python train.py --spec_augment=true --encoder_qk_norm=true --text_encoder_head_dim=16 --beta2=0.98 --epochs=17.2 --lr_schedule="cosine_restarts"
Rows from expert 31 of block 3 of the audio encoder, named by matrix and row number. Rows with one number belong to one neuron. Each number is 500 + 40 x the weight over the matrix's rms, rounded and kept within 0 to 999. All counts start at 0. Numbers have three digits each.
# up: expert up (encoder.blocks.3.mlp.up, 32x160x160), inputs 0-79
# down: expert down (encoder.blocks.3.mlp.down, 32x160x160, transposed), outputs 0-79
up.10:535457537597502548463535513440516487426500467568506443482489514466504516551461537488485485472519494503572454471448474514559513544452513419467455572479466458504543529524563456492493495472472559515500447480462497541503501538531479596470582534
up.11:479505452464493466473529507519536558509526493575454526506460567492558477507505465511514583522441538463527476492537539405525509461456457521498435507510463506498597507510492449574583559465504502412559530548489482528536533515521538509487484531
up.12:444445458444478438423549540533520559491463482583508471509498579552542363584458508481548482483461490477494467495582465451503533516463432512529406511532495530496551502558464493519551512474509504484552415574435474537553501506474549500521569486
up.13:538565471540498507544501474452510529469473474535505474454521496469544523496508482558516508480536467496510483482501477500550537579488564444469477564471481428520553481529581473470527464498422548551518535452515449516512533467456471536539535481
up.14:502560465554420462532481476480550521566509501516525513459443450510488476507505570508545494421528458500484461511431484460485468523521517463476579528513503439506476465482566471415519489451434564544538478466471494514528511526463511499437495488
up.15:459506503465553497500529568513504477525492499451476543551547481509543481491498529473456496478508499558465533526501526521490496488493557567559495416490533533516468512474426536515488492466600484522479493530582557517500501486482507447452497511
up.16:462553508535395548501495464497548499456415508492502470455551490443508498537539497533517487466583478496542525483472461499553443580490528394475520595483525417501546445503532517462527480487459502540452528461504532486512470493435483532537577481
up.17:492497534520502525513485493501489533460423588382496633554438468462567486512510497465497501468550515484527508433523444448422525515545515481541483508466469486485510469516489494474509531438474487547548479500581550535467426468551470510475463541
up.18:507517516552434503537431455429538479442422490523523426464524472484538520531489581547495485433536512524534506495443494499534477597494601478453499604483472432523504522460553499444538456484421552535543519503522525507454428559463543594565525487
up.19:508486475530515450531438485511514457444510511540401448510509511504506525447496510488502476540516530529525496491476528495574471450483508544578456437494434555497482514560536506510502453544502511505421533496482484436505464467526496512501515394
up.20:502530418493512524557575467503519533544468499468481493507476537513555509562496494513456561416498506476451492431504525526469505528515450512470472472508520458520493452505503501478535488502549482476553457552508505467493533518511502480520497470
up.21:523490496497450486510466429482530515466424479539556488546516477506525480491505521542550477425522504408516539466453512498471504537554479489469604524496449545548563457471528490504470521390439495488555526419409531526502563501536548557457522538
up.22:507480563496552466458461475548471424446445551492536545532493527516523455495505505511466451513549477496491520439494447505407532462511518543498542452516507548493432447486423551524488528434467483524492496515515522512441520461546492444442464489
up.23:557501509456447547446546526462520440503472493516516527515489498466483514504529564425477525502500542523433418498484439497417486410536441549456560506494446478461559513497482497476541532444536482489508510492544473517542466468459562478508473462
up.24:493513536414508459527543547535463536498492442463448529534516453496521538512499432417484529548505513581500505531563508559464533443527509499534459445457547558450452494540447492528446530494506522512511524530484518465443446467491518511480492455
up.25:488543415438459488452486559564464491484556502579497462491464523585479472541447450522449554516474574424462451520465450530522503470523464485579458456540485479501534460523488430518573559503481501420541492535498444436552596530524525492491520492
up.26:481453496468533598395496529520457507452428471577493485461540582541426482554526483511501451473499531367515494462513486448549482528507519500527445539547471510623480505569517429556556483460464448471551492544425473502481538526523474513562541474
up.27:472477515525484502434513523495529490521469442483507531526499623554560478531492499465485433456509507355491393539543472450524516442477461479445522507512501492599559489529564480503531500479508473442536441542407496466477419545483510496551568498
up.28:503589492552495579501461481466501434533503523435574503436518483487529478479492453508528521444520517563515446527496522542512425443563487450500511518459478487492504478511549472444505471489490514443537477467565520463527556564443470535486497387
up.29:499558541575443491503468468422537468462450542460517504413560458507541532523518479609551496460523463557517520520459467488495494558517547401500517585515451461566532451540571482463518432480379556539534506460509493545488440536495446565517494522
up.30:583487576428551464547495542505493494517469529426489547594475501483489503406471488474540467588483475513489561483512451500486495472519506548602508392466474599500443504521436503555428554503566476533516457533513534513458422411533478424442448505
up.31:461434503452468535497478454490503492531576499473538572499469562521485466564482502480534488488482524469461502548550560470521460472547434484517474515532569495568523507535514524563529423489534479447538486535510538412509475482563462501498508477
up.32:501486482520561532453434512499500574492532518536459501487505460458511465541486544484482483544528510474472522500517455497474518505439479498547496484488467456546546460580488501531560437516517557527490518570562514532525522485539459494513470532
up.33:512487487474543455516494516540483505516491509463442531581439449507499540484527509452498533566460477538516527488510521480511501477511524531566502408504487549482519512492451528514488556540508450496504466475480442497479455458477436428446456455
up.34:535476550482539462487492549526482487528484499399471508533471463501558534442470482430486476544494461572519521462473453509498486489495522525574528401482533610415472507523417593527471539506533471498475527512593470489426453463495496440487458479
up.35:493524579512570452530454542513497478576432537461505541551486471507519477478476478478512443539525485542504552524512438527444454475502492501550493412447540619472449463466453525517498532450540449515470484495504467526401455504550439454463447558
up.36:441501539447525517421491504491462438526474479560509557464554566533514446584468512554491502472465536469472466460576498416549535491478455532486548482554532509528477511524475438534569513473474475475505485512467512532572563555566541505514485537
up.37:477488519493482498436549476540477533506545437551510526517499553561514447522500520477480526485444499485513489517532506437515508467527455546528467531516471487519489543483533454515562547486475447504571495531435562542490554537526501479488494528
up.38:500472554506487491533482479506483425495476575448501551542462502494479526517548493538445487481473495474548535472497467504458485536528468542519586469520483570453432443410458528533520510421476460459496481559491482537506548450504540416395420527
up.39:518468472532463536456575488460593549442540500588484515492432541446532470517526524471538515452420438436535524458480406445498503556463534452456485493442483566508593520469491530568445529524481476503521554493439478559528522507518477515482540591
up.40:451540414430492509449502483579502513517501486560511553485519540606492458552466502548485525476490502460500543511552519418523488455497453529520469501538488431575538536490469476556477481474502485449563522534483519496473533475473536512500563544
up.41:467478546467493517524499543502458534478519476495529504490504624587463440532493483547488490492449549436451493521536514447464509527453394459537489473513529506543531463522513482586519522512542485468556505537511526496534545498517461511542428546
up.42:495511587482515429486485484501499478504423567431474506577498471465492545458455430497483459519506533553574521516499478507490418466512451544535521407494507537445412461483455532585480576449486481510440473520518481533444500462486497449508428498
up.43:537509567477523453515490511534486523522452472449481492530552532502526527481527503484456497520514535512503526488539509523516470487425522511570495408473501558491466506494392585515497517482560487458422489481547497476518497449483454383465435498
up.44:525496552504551516497463509532481505511439554407483572628476475475523551412503473498484484508571475555520591465484453526452469495498458542577471378475527599529501525504407548551465544464486460539485535511524505528412448474511484432444439515
up.45:484529537522477460530418432494519485494467529529516478489514443477496553514554446502549508446529488532557501488506521508558476492546558457437537614499470380527526521436545475478545438513456546570511496518511515507477452530541467549516468447
up.46:460492523572464460581464460493555525500408579470523506499473522447483490482565534519538449436523499487543496430453490488493447548496562433426486573429535488517529478458553457459456521449446591574555543511493521563472458466504458495503571532
up.47:457468417471515468526439473489476471479482429529515528525526529543480513552491528488493500470515533442463442531559488524470478492532459548477547512592498454551589514496523525583476490546502448464520500529500439502516465530540539511539515498
up.48:499566503537460513496490514504505480545487547478509437478551551510499494526503497534536451497543511559503450533496452509529490510528529481487530512530422381481509451527496452424526436458474546540510458533541497471570543544485499527546515404
up.49:556548464605470545490509433468513534494426576507556473428541513472478501499538491538553506457631488472518502531458488479543447546441524464477453579482441523522521474490552414466515460461437572566477528437523524483517467469463479569544518502
up.50:525544558474515485498497526488499500489430537425492550559467499503572566496466489477506473524580490563557547471496498539449523530495561529584486355524507577519504468505438524497506563485469460504465487513517512503449457441468410479477431502
up.51:568540523452449533514565531530511464527414563490500546539521520493588492489479498489461514426429528485496419498486470559516538454545467567544508464488531529466535478512501476452557552525473411480504483537485497443509487513508505445509454502
up.52:508502512501514502415535491444529498497536480538544465501491505461484457497495548504513548435453421490501411512568590544512489507559488477486511506483467469497532565498519485489450530529431525458477481391513510504538534553516553518460451523
up.53:480492491520616440529458457509548412474525483492463453577473506525499498537487566481459506575452423523470499463509534452439504449454502544501498509561561472427488611447427509500451465561526441453486501504403548500504479435533555471530529489
up.54:456510435485572492429541468533497506510537492567491441528467567577510453546450525553516484504480532510447523499526494496477538486546466526546533482515483504465545549487474478539539539549474445455517451485479488481537512536490535520470541482
up.55:574511502550464506497469441409545489470451533491514481419541455471517560535597527518508556445545427534517486539480490487465471560476521469448482601456521436512527461485607516447480472507445588515541500497533492504491503457444499560560527510
up.56:498493513442539470520504564516511502508425524416507593534530456475552549435476539457481521504519439530517494432524423532461453478498510548574481449523522575465441486513405554485477470447534444484465498493527462521413445472538500437468453521
up.57:448483523467608479436571464617472491508477501544462538503534581510447473533454524463499494568484492446437490474492495481493470517513484546499401538544506522494497552510496442535541500517468474465492547468534505487494543474488519474501489558
up.58:547479579493544459506481477475479528545473495382462549581491455481505524428481459440511411531550501561545572440498430509432471515498485557552487386487497559463471521511398564583454526480532484514472485495520461517407482515525489431429437505
up.59:522536502578454517461452498458553519461482547462550538504574481454528462524548532519532447439568514496535453480476476466518553531492533461528551541470478500515461444480526463453474495463412579568471478479565527470509506568477501546511523506
up.60:549481503445478553487542544534481539527530501523429502589512524503496467484537528470517532475525545485479444443500457506515517470529433552507531498500481446495489482521515522453532566503518488472512526512513471470497489532555561527476507483
up.61:508450555504508462482494557457523529538497493403550548578506470470492484466508484467500555503498501555523506466487458504450457500477549513566561441465488569481511466460448581479509562410482466487486472516568526530477471448571453484469496544
up.62:434515554534518482518426454477551516420463545456522577525527517478515497475510523530452434466507512493529494525555497454531483519495561479506547545516395499544522472445564517485557448472452521549521508463510511520516446466529482523476481555
up.63:489527488470534492497515521499504487471493525467448515516479466496506500438444514514444548531514448497472480436534484522492488433514478502556481413539551553452463556536409518469453521501558482506508508499542548470518493481472512468482502431
up.64:504492444487528480453521513514502503491581417554483515546453519504485479573459486547481526526465502524491525440556484558456420534541485527555502507495516506536441553532420455532492480486487504463522489513470497482528513471544441460446523471
up.65:475506468494491499482526523527455434512508551478500534543512587503490445538468441546508477448498513471444444509550475500468490467558457534494572467470552520503482511476495471494455508460460490494522432532507462452521499505468467445453536511
up.66:448480484444531520512516438546441457499488437545481475502486556549495406510456524557537568516403525482470523480486528464491469498532488530518493457553497465513510542493534437583496440510451448470562517503483503512483557532502583483518496520
up.67:492423466451520543453449499528500474455533526486483516547410537507515445468482473579515530539470519464497537485538503439495547439526456484520567444493543523491487468481481478505464469479517430456542453521420554506499621516525600455434504529
up.68:463458531499493463500476580538538580463450544455497574443456534530524480497462554478455437465518525504476468491538476424497554532471514477519525522505445450511525505523448533464537487438511488486519507545556547551482478504554532539550471442
up.69:486475426527464500495556490551495539437506493510531510543447507440494463547488496490575438460495529411539552382496453470437432516484493457453483547545478505547466467529561492532574528428406511509511472485493510542498503512549583548536552547
up.70:493482517456481438507487474461561500513450525447517583559575548440502472464467532491452486492514484588508553434503452489401491507517489482523554467495513523490596428461424514531477516446491511522497550445568501504395482441536444510448441580
up.71:492539511504588483524503512514483485556481452428481483525490496498539567434542444513465497532552520578514525487491513520482548459465522554569529412541449547443447445480435596532500551561529496521470499483523467486488489490528441392500419523
up.72:524541450515401538513447438484520524407485500565527444448554433445457510509523482558538494499568487518560467536451474472538481531506529436456466560493484395525494491481530424463482474525426559543540524486508485492539483498453541559544494487
up.73:486589495560434494513507478510551539502466527520529514470477461485493488538490539536517529472517459475517487480501500470479515486484519479464521558527503482493482530490563469465504460464427542565555558461541494529506446523508468559518511486
up.74:510576489537393540532424437476511471477472540490499479443505441484506486459516554565486430451546484483522484557468437480577464524479574458457509639474508400556494488507536510436520454453454581546507557468512506511509495459520526551522550456
up.75:495492517490440502506497438447591553462464527475506486452546490490552533500548493576514492471576509474524523472468453496513501495509575482481508571483444397529496459528561441464520498476452599534537458453497470534491481529442509556497527452
up.76:458413560527565501493507546539485504526431464483549577562503533549535440495499483561470424493513466547498455483524494506446503469491501533536501487478504460465481492526458513468532466497495519490502434518497523551466513513482443471512511479
up.77:508504515510531454510518512448506477474423543441553560563577445511524451461488520482480443524514466523507524452543451487456465475492471491499537464458529534461548492499436570509571504454546464468449551480552460546430444418542510497463481524
up.78:494502498506459492484451528466497503507504499497479459385527492506499477447536482477510548468536453518537480512466510499569505474456534502469484533489476444592436437439581430457511513453488579545500534475523452438564490496431487562543501402
up.79:468468474410567536428521539537499471500565512472504466512482530517502443532549463537501520482414527411506468502519465490512517474526506555499514447506573518471472452493509550539496488524514459426519496493445497457513600552529565423432517487
up.80:480495522516468428488497489516494521489419547428530553588521519479559514435500542472483490425524498473484507439498457491397528485562460505570562486445552575501513520444435580500493520434486494538499553560515493510480531453539507414492512529
up.81:468463422456496512415485533526488476504519470467522513498475593525509407561499468468495534526506520458487476509506470530522500479531421511517522496540534492536542521533549476575531524518507446443514550503495517477509559572547483537558455530
up.82:519471581510522421456474563486560495533435508449484574543500502513544532487519499438507505528518498574461541508516463491448479438539493543542543419449519553439483440470418550540479529466494440495443513499558496517438473455515474504441472538
up.83:516514545482545528499444491516452503556474546477504481520543490459520488472489447454467531521524561519537505494484494546494509475496495526508498472490505518509485475509399515515487517490528543501477527492531494498471481502504507419493445446
up.84:488556541503577513528463458518460410501477504529423468467566480532504477533479426514497490592499465569476489574466614503499469512498475522545500477501516439524483526430504439495514445497493462469485485520509478434508510520472536508515459482
up.85:522500491465495459477551486525523487517462524485486499516509490456507531507519486464459502506523516508494485476491476496519515454517463557470530453499510514486517571501505523533519523450527471457508501525463507450517421491474496369476476439
up.86:478498488506539472559509502552550441381405519475459471586464513490547537505533501460464491565499518521487536492486453515458566488456454512542531456511487510450512538491479421514474510560504415538442481536466494535514451462520504401559525462
up.87:515565510523484480529446424426580489487481511500514465504505514466529491536556478498466444438572466483526514529456489418494504577489511500479550567484472443527546461532500512434529441483463595535514517525508509504479469516475465553544506499
up.88:512438480489456464506584496471477540535516515474514456539460539467512527506529487469500529425525533500529451477465483534535494486558475478435501510535423525491508477529573569497565517494518497507447540499531475473511507457484580529572475522
up.89:519536504535484508490439465482556544390455488539520458466508463457538522507529490544516475455528485538545469470451487452567484508469530443508524605495490441532475487509583459434497458450411565563499515501501496510567429521460520559519502504
down.10:544396563636423522501499506465507495502490532546482558453491530477511480503532479540484507484468552492521525546467510469544455577487570556451452536434498489530516426532553499519485456462475558521557514507485520493457473467406441496520475507
down.11:414540421445598512508439507511443468465477550536494430438421479488442423524480499423501555527528488461506455478544522534507523364510473473539521541578462565528447561454498468468550380557494528402449477501556486462587570529513574522490433420
down.12:470547502439523491520436519496477546499501462483466442455484529509430509562525504501514508528461498495471461471545519503519543431528493504518492536532456501531471497485544527509581450500497466486544478518517471521603475553537546496481475468
down.13:511427560587481544488554516469516521494492549475477518544523548593440490483526441584551501463524542446557506520435488494513436567519579613482492500484554456475500427518582459540496497507446615548514446479535449479475484518453474513494463546
down.14:563500566634410586486544461531479491470490557487487525495507526559436527501514481560563477503522478542583571570437516497547474540457565528498433469421464481488540431481553502495519485530440555507455514515534519495458491462475468528494564502
down.15:492464512481506486518533540561496547487474455479449489508517459442529523468486576455523479510509491524513502448510497503460453581477489448521507544495512499468513507473513548541497510511528469483442584515455538484564501474463488533537503470
down.16:512392510613452497486527479446436494462521527522515508446550507560522535474463491511515528451509504521507500547466497512563467530468611539440482505474514479500495471532539534470501539506486587538495435538511534493468493555436446535478490525
down.17:559474528545422512521469571532487568493454496491529468507543473440529467387497458465534497572562521515480605492536448515489478569498595496465483549476483504459503509523540584478457502485481541548405499525504522498473495461534455522478468486
down.18:627431541670420583487534501452467536518469566476531552464474529497487536530542485578520497458495538464544518510463405478532489565522556534504415507448526481512554483542537516521462455497540577534516446530540486490545513501406435494453518489
down.19:464514456510517567542440488484479516581526531511517467445469495529458428592443489434512495561528437587460483495605459493491532463448481505563537527501529546483533486457418465442431489479501493440473441478534460522505493553439555473464479518
down.20:439516464438554518500496492465469528542473475510575463418499527492471508520472550456497483518541539454465535506486509525468503456514429427533525484557504499494493539436490460522563510457527457497523506495412500498499509578530519511542451487
down.21:594520545542455483489646484541542565516489506515451546571497473526508510448484476548466505433515511481562553536446561568561435584439560537484445457423491532455523514496520575579447589525501561528485525505541493476435451453537416502499501560
down.22:576565465535461450525516506501489518492444455485508462476515473396524541427466456481451459515506508569522525488480489539481475524458583485486434479451523573426507545494536573512455583478453493519410556488452528495510459532464484494525483448
down.23:455556490430537547488603520455471549530476469507457527466440513488535487511478505487458547476457535473479425490491471525420530454501463510494573479509532555477471506550492543507596469454499445434573524505521505502514491593489476499492478519
down.24:480561572399590519521477546570478488485507469490464435462520550399563494518527487407471497529483497503465500393525532508423492470467490589484510494531509544510456561452406520480476506452515452421440555509480612462558501523471488511519487483
down.25:452533513513485525482541498457465470503523523481503480513472488502527476578500512481516532495568480457482469486504525441502528526528533524484485517513506539492462517496494504527508490497459485520527480471571463550513439437532510494490525511
down.26:525511501473506491456466497521467564510470498462534544464415511528552568495546526454492528452478567499445481457519490552448502495492486468544519491488625478475592492462452510478408552500529519568542457531482511570457430489492561488478549511
down.27:469479474468531533518462500527481494523494491408531517459488494584467514556577511471519506512482465494512457526515524526523546401550479529560593494530549518521515521535519490474536421501529487480531490546505506511529441548447555493526508463
down.28:541511531588499530576498490491439509474519525550504453556506501546461507561525439594547524499496480476481455525453527491556453538514603591478451467470509491439465421515526538480472440515467516519445460533543468472524461539444479506507536495
down.29:558436501638427492489526506528490493493496547522537548464496519497494469514568517589569479472534558524529522535466474544591500560472573507494451539458499487526523398544514546525459486526470572551505492498538498547459494494397464510466495487
down.30:455527526492537396537467534548526496484485440509425503534447462481551514482442511437450462551492469565532537459516425520426453503472538459448424493480490564427539546490432510527477546443514436492421566452499577460496541472533517524571443451
down.31:453505493480570501533473519482509476514506519481487453474516485505530430521522551462563516499451524460488488494550505527460528447509488519468542535577495576487465476481532497405536494455521483481530480506500487480513538504474513516512519517
down.32:463526460478502517574477466492539564480505492479483488455484517467515449458548521505496569499522517519512507476511476527538512501513528511487482515469475484497499472457461495452494520507510509524515527505491470511463450522479482454516452476
down.33:455531509488543435526478515477526498489509446541386468508513545439562501548526472447465499563473443473496508462487509498420489442456465514476474490549471590406484478461478518471461519456429453484467556453490540515533528543506520503620527462
down.34:475538512478514405533491506514511512452510440519453449541560441434508503439445564420501481521495454520476563484525466492442503476455493524468483488461449584410538529479466540516442567463517451451421605493458561488535506483515513511499482516
down.35:432557462559542438521438565575494502527465501509433529484537484375548558464472512414499450554523488551546479444519444530437502543495547494515528504482491579425491476483482522564473609468514476528441573520428563507498444495465450501458537446
down.36:476580497508519495530486505517467506479543508462517462521507480539512499579478443478513486496522440552496496507514537522492460377509438559519554487481455526554552500474528530481535478459482466495482485493475487470542504503556496496475523508
down.37:440556438440508494516498492547521506490515458475488468487456508552488506519465482462480488507480433452476466480528467541525493438506455504489529534580502466502462548496530484400495495491493461445508502498516458398535527480552475500506470498
down.38:544534462537474444498498509510534564463441439578433478524457437418515538415454474438504439497505466516561547494471511535521482529452525418505501550466463530420547461510442526613483583520487515578412562455442485453455483544474496540530458459
down.39:532446630534507542541564432497487505519476456483529523538532470479498566459569494533437434503491546476490553526393482530517428598447519495496481473447539486526513477490481535530449513472518507551511498562475544500394486472520488566498517514
down.40:438565427427579520521440533474425463557532523466535405524512456524446488553475473466462500572539508556498465467474529506464514417458388457569520471516489477526453554502506422428491437479493480446493491469526519520532537581468548513526501467
down.41:475502488433528562568504487511524484525465476488494471467480492552441453523492450498497555542507497505510453507505501438490522407567494513514492509564506545523500480528498431462483480503497490481520462474518538479534489531469541499532505407
down.42:489542513471501488533527573513468499491461453517468447513523436426586577463417486453487533554537460551519483450564558523455535515469517489494473505424480525466542538538470534486458544507473458536398534483476522462500436488459482529548463495
down.43:454547500475505528515468601548492522510489465573458468484541437451493538493444520371461499561480499524451463444573476496465517515500492513482489473506445526468480541440463526473473498520526455530408632489470553482535501509485518543499500498
down.44:492487509481489418513455504491526571534502446495446472539527440378514536484408543409458446550501448556525568439497504519435494567489581534462492485479404546462502539485449506547423599471541514499404587457461530483467434418504457508512456479
down.45:572469517608458565455548474430521534449503531509547545495485564463458522470490490578534510458532538472524503512505508465589454522471573517446459517441459465466472466544498529469444462508508592541525458496478493480524499507414461477499553545
down.46:550387538614356511490528473466544510523489549520512513494473498513526537492498476577573485557527477507528550531480492490571457554487601518479429514488474479467489409534530497547458465543581591508468511526500496512453467490491398538497507552
down.47:575547550529456537448522542480468543543550472472500455525510533527479530487538555540529478480519486496511477491515473519510476545459463561472508522501580456503465526522504550506498540486608514550517515482491489511528554508541483508487591524
down.48:528478518667477572448450476467489461488506561533539482476473551471434504462493480537492531536562494514491499528458497479536471527494572479484431517476506441525565504504524491527515495472507572541471517526553488488455506533451526471484517451
down.49:569434493609409481456562525441470509476497556522493580504474549516476486470557414583554459515553499496512563510473526488554500574496635520468433510458515467515480491557502540523478445519497553530527411521499498581440475524433451481514505486
down.50:450491549486523484502467542525562504510486451509478474448516385410557513430464466433511457562522472514515562469545545545417528521454587475502477495437532545459489509525478515541448538435557486500444505457467606454477477476511462472520473470
down.51:402519452405455532473486496483531496620481512460481523513449547493539435442499524428444566474466475440474479496495548534467573476509460492507574541489466511558535533483507487421547462454492516456489475484527482527551543524532517523528418505
down.52:545512513582533508560530491554491512522502461554444496540514488542493507492524486541441471514476453483487525512409552545557504509466528576516472501441519467493429522583516449512482544567528535500539499552459554505446429477475487479491560462
down.53:432470547519513469506532506496431472497551498493463461521448484527497480521497503506447506523524419461416520467519593462548487418468493504476504517546489504522450537432512499520521506481430484445477479464433581438512521517479499488563561415
down.54:504528521491514518524414463455513476492496425513434465508507522512522421514544494455531518461533469462466496501581529497435500450537478503529564468534517497558495490447490427514521490455463511431530453513528504512489517482449502530479477498
down.55:513440486613441517496492468504471521491478586529530560490486549508497553497524443551548475443549491500540522532437450504583459553520608527451469511482524426502489422510543516474498543523475551541512452522531539505441485504499398482458524495
down.56:525525456497419498507476549497525521481481494536467510546551507447549572469424532405533480543495489556519505521504482497419484505503542479498473490510436472430508511504460526485450601444502511524447552484472533485491445450497442493523460447
down.57:437513422477505508551475514539450463512514513518520479510446482567516516553466481518533500529507465493477495454526529501492506379510475533457474473579460555466464482513531489436558473479441487478493453485524483446514520561496533509472494483
down.58:471483431477540463509495561565518488462478396484442445478536437379539518444399473450450431593498426588502505480531503545439474525464535474480483478487464598406482552510426547553431561505508498562413580510469484418520556472477449514544473487
down.59:561436483583475496499537516505495482501466550492512527451516516482444483469508533579540478467526492533515524554499541485553456597479614535475408499432485463476483446547505535544442545494470543569488455506519511479490501465433470501517557480
down.60:434530533458558532485462451527468487529481486503464528465517518585488515486453521462466517468484542452459456430526506476556546391509434549489520517535455460533455481538499505472534495465495470462522471482508507509515525509557538482523540492
down.61:506504483527461460516520577581472499507488442503523477482524452385572554449428471438538473527542530527531522487464453517453490538519570497432521500453477542478494541482551544569468567496493511604468582492543567448475497465478461512523480445
down.62:611441484606413522517531479472491494529505512496498492496504485465506507438514489531495475511499442506515547505476457496498526553492640550436447539385472471476494439526467527538429494504501544518509470501559495487461479495434482496435495488
down.63:397523535472535500518480476513490477462497481488507466492573486473501535538529551438500511564443486527465493456475493506455513499499470528434493540593505550527503583425489503516469498519502493487456549535488589502526486543519550491616511571
down.64:494505503511547503511500482552545491484530481487570503529509475445573480496529533547470507520465527447518484424495550519492470486512467462508598526570537482529488453479513543490516467491493470524476538421444454456526491538517543534509486465
down.65:562508520510525428508509500540518513473538464519543509517502468540537537442443441419527534524547470498540451515529527466499464546527581484510485431513476518472490494523529529533505515507425488543477497518508488429505463565501480498472468503
down.66:515531438429556506483466529512540512586539463451541460471498465532512469505437547512538537493485492534526448489529476562498515447538471513570505498570519495555512462496504516461520530462530532456478470455532428509510523525489473465430491480
down.67:558531492515520457539506501475549507474514450501505526516448540488505461482434517478528508507483518520522498499534512534522459519493476504518535496499472511492480442516552525569491525471517539537524539537465498512467471580522460525438486484
down.68:531527451534445475477559509459526552488418500429520516488537494509502462447482512465481568461483517498474557518516444531526471545584542502472449525476454458496473531527528518522482535536435478502569475519528488577472479446511420461433481499
down.69:540485519502528486462557449499454542538453527511473566532504466463507495442516467552496511526519494510516559525459571507518455539528536507466507501465472507489500525504532543485491547552445499522473487500557552539487526426504415576471520489
down.70:572519462554483437505502545536524502513461510506474488493517460347498586415540510452463416538545493534544589496495446577487508590465540459480501519417500526479504502553484545514433591448539520582442550542497507508442530457450437515440472552
down.71:438476506464570486550492505547507531578538434509458475446490491512475532480504508433540512556470497544481527491504531520459579450534543506483500475564530500464500539453470521423470506496522459531473533480506538538507522459482509488538514468
down.72:575430528596503563491503545450497525480472527535515543465461522534491478476509468592534502504533535527521499528479516462533498530463614556489453489450506472489557424518513459499471512554462562515562434532570508528479476508451469533514551456
down.73:554453552617423499483523492497531464444487571539560560490520504509471511480537490544481455557507496485511549552392519514535500555479589514513477488419512458502508463520522499551530494465458527591509480470517541506494455466438451512495547496
down.74:597448565555503568450598490464491514474531563547506518493523503531459510515476481575553479509539527472589502526458497482617477564510623549510448492468532516431552449527576517512447499517541580520499443508558540504479462458475455508444513512
down.75:606475550633425560471484458491512546481487545516494505487499500480463525488522456601544524395538483505518525588441507410575493505526580536426424528496489468509499416490573531524522486522476516540531484524569469534520502506496441500478509478
down.76:501507526564433468502546508496507540471459522460491540458524527452527497430449552498564487508534482520548514506493520475486502573482534465503476562514563477534527471506508497517464513508482544561509532514485543488507467485563449466466449533
down.77:548429475539447504489489541526519524519471464494497494495564510387563546394451474446442464522459544529499491492516493525530486549514551467484505498431483533476514507529523604498460575484506528553458523506515533451545485512475408568485428534
down.78:532441518660418500527469493536507444481551534549491524489511554541463516492517452552563491474510482536519535541482524449494518516454577531509462516450527511468446427492549499484484495499480556538549473528522482474529468516406516425532543509
down.79:491512452476538503535493495531495492503518466482502509498430478523467497523517505463536446516519486536527470500545529507534527459491476521502540460460522524500487515503490450492468507505467484496464498506522445486529431527518476504445498587
down.80:524549478534491478450544518522475532541448480488478510543486444418518522386425463487495467530554513541537526531476523539514447578490582501509413501469453507467485446476464559568467530462430530530346537469510497474441469487464483533520481460
down.81:450524458453544513508439510497498489475499491534518473507480487602537450574486467536537546512472495504515515519581483462492533456505502524504564470620483532549477503480481434452520458496456484445543471458529499496567518550530531511534551461
down.82:476514500501512470506467539507457498518494486454553460485503411402549565430411478433446452550528566493502526506497515518411492559459557447507497538462434589430487561519483535514477561460472522525389589496451544468518492514498444510536525505
down.83:388502466425518483531428567525501525522486480471463482474471493455518542536468508416469539502526544577429480482522532520482528465480468485500514475555499553479537592497497503465545581504503496473390564451530550451539534500545537504556529511
down.84:575462463489491492541455501482522481477519514535487477505448549493467479523483501527549450514476504523543467519493488538527515501536467526492464498509547493516532513484457487502496457473533514447507446580510464489565450519514470510494461516
down.85:460492452451526468558507477499515516553488460486510438500472513542500484530516476452466576523472500471452466500532510514527527380496490563479542419510430568495489548443462492471489484475457450476468523484502473475537513490529522510602482495
down.86:439510529447487463467522477491545467511454453512434474524412533582461475536544466518460483520468448428498520480487548484519477365460417518468476471536463492496477545460476422457515489506460438401462575504497457492543570529473540512594505454
down.87:593483525544501557457540501448509545509493589490477520474497533536461521456537480543513433462539466530557523514503476469564490640499550503476449514452514457484506459536515549548455525520542540553469455561527558527474481475407469534489533557
down.88:484541544534510539558503557457493547567580469454462602546474456454575538462533498454494464437558517510438514486443507544512468554490471488461523468489513508497457526552443568424472553466526547543446474541509548487511430481476514413518479502
down.89:599381516608499570503537443465483481511448538560510547489535496574497469437479453611557523459520536487501512557502504506567511527463538547497461475449514472492503428560522503571493458539459559537538481520541509467443498479477466564517495449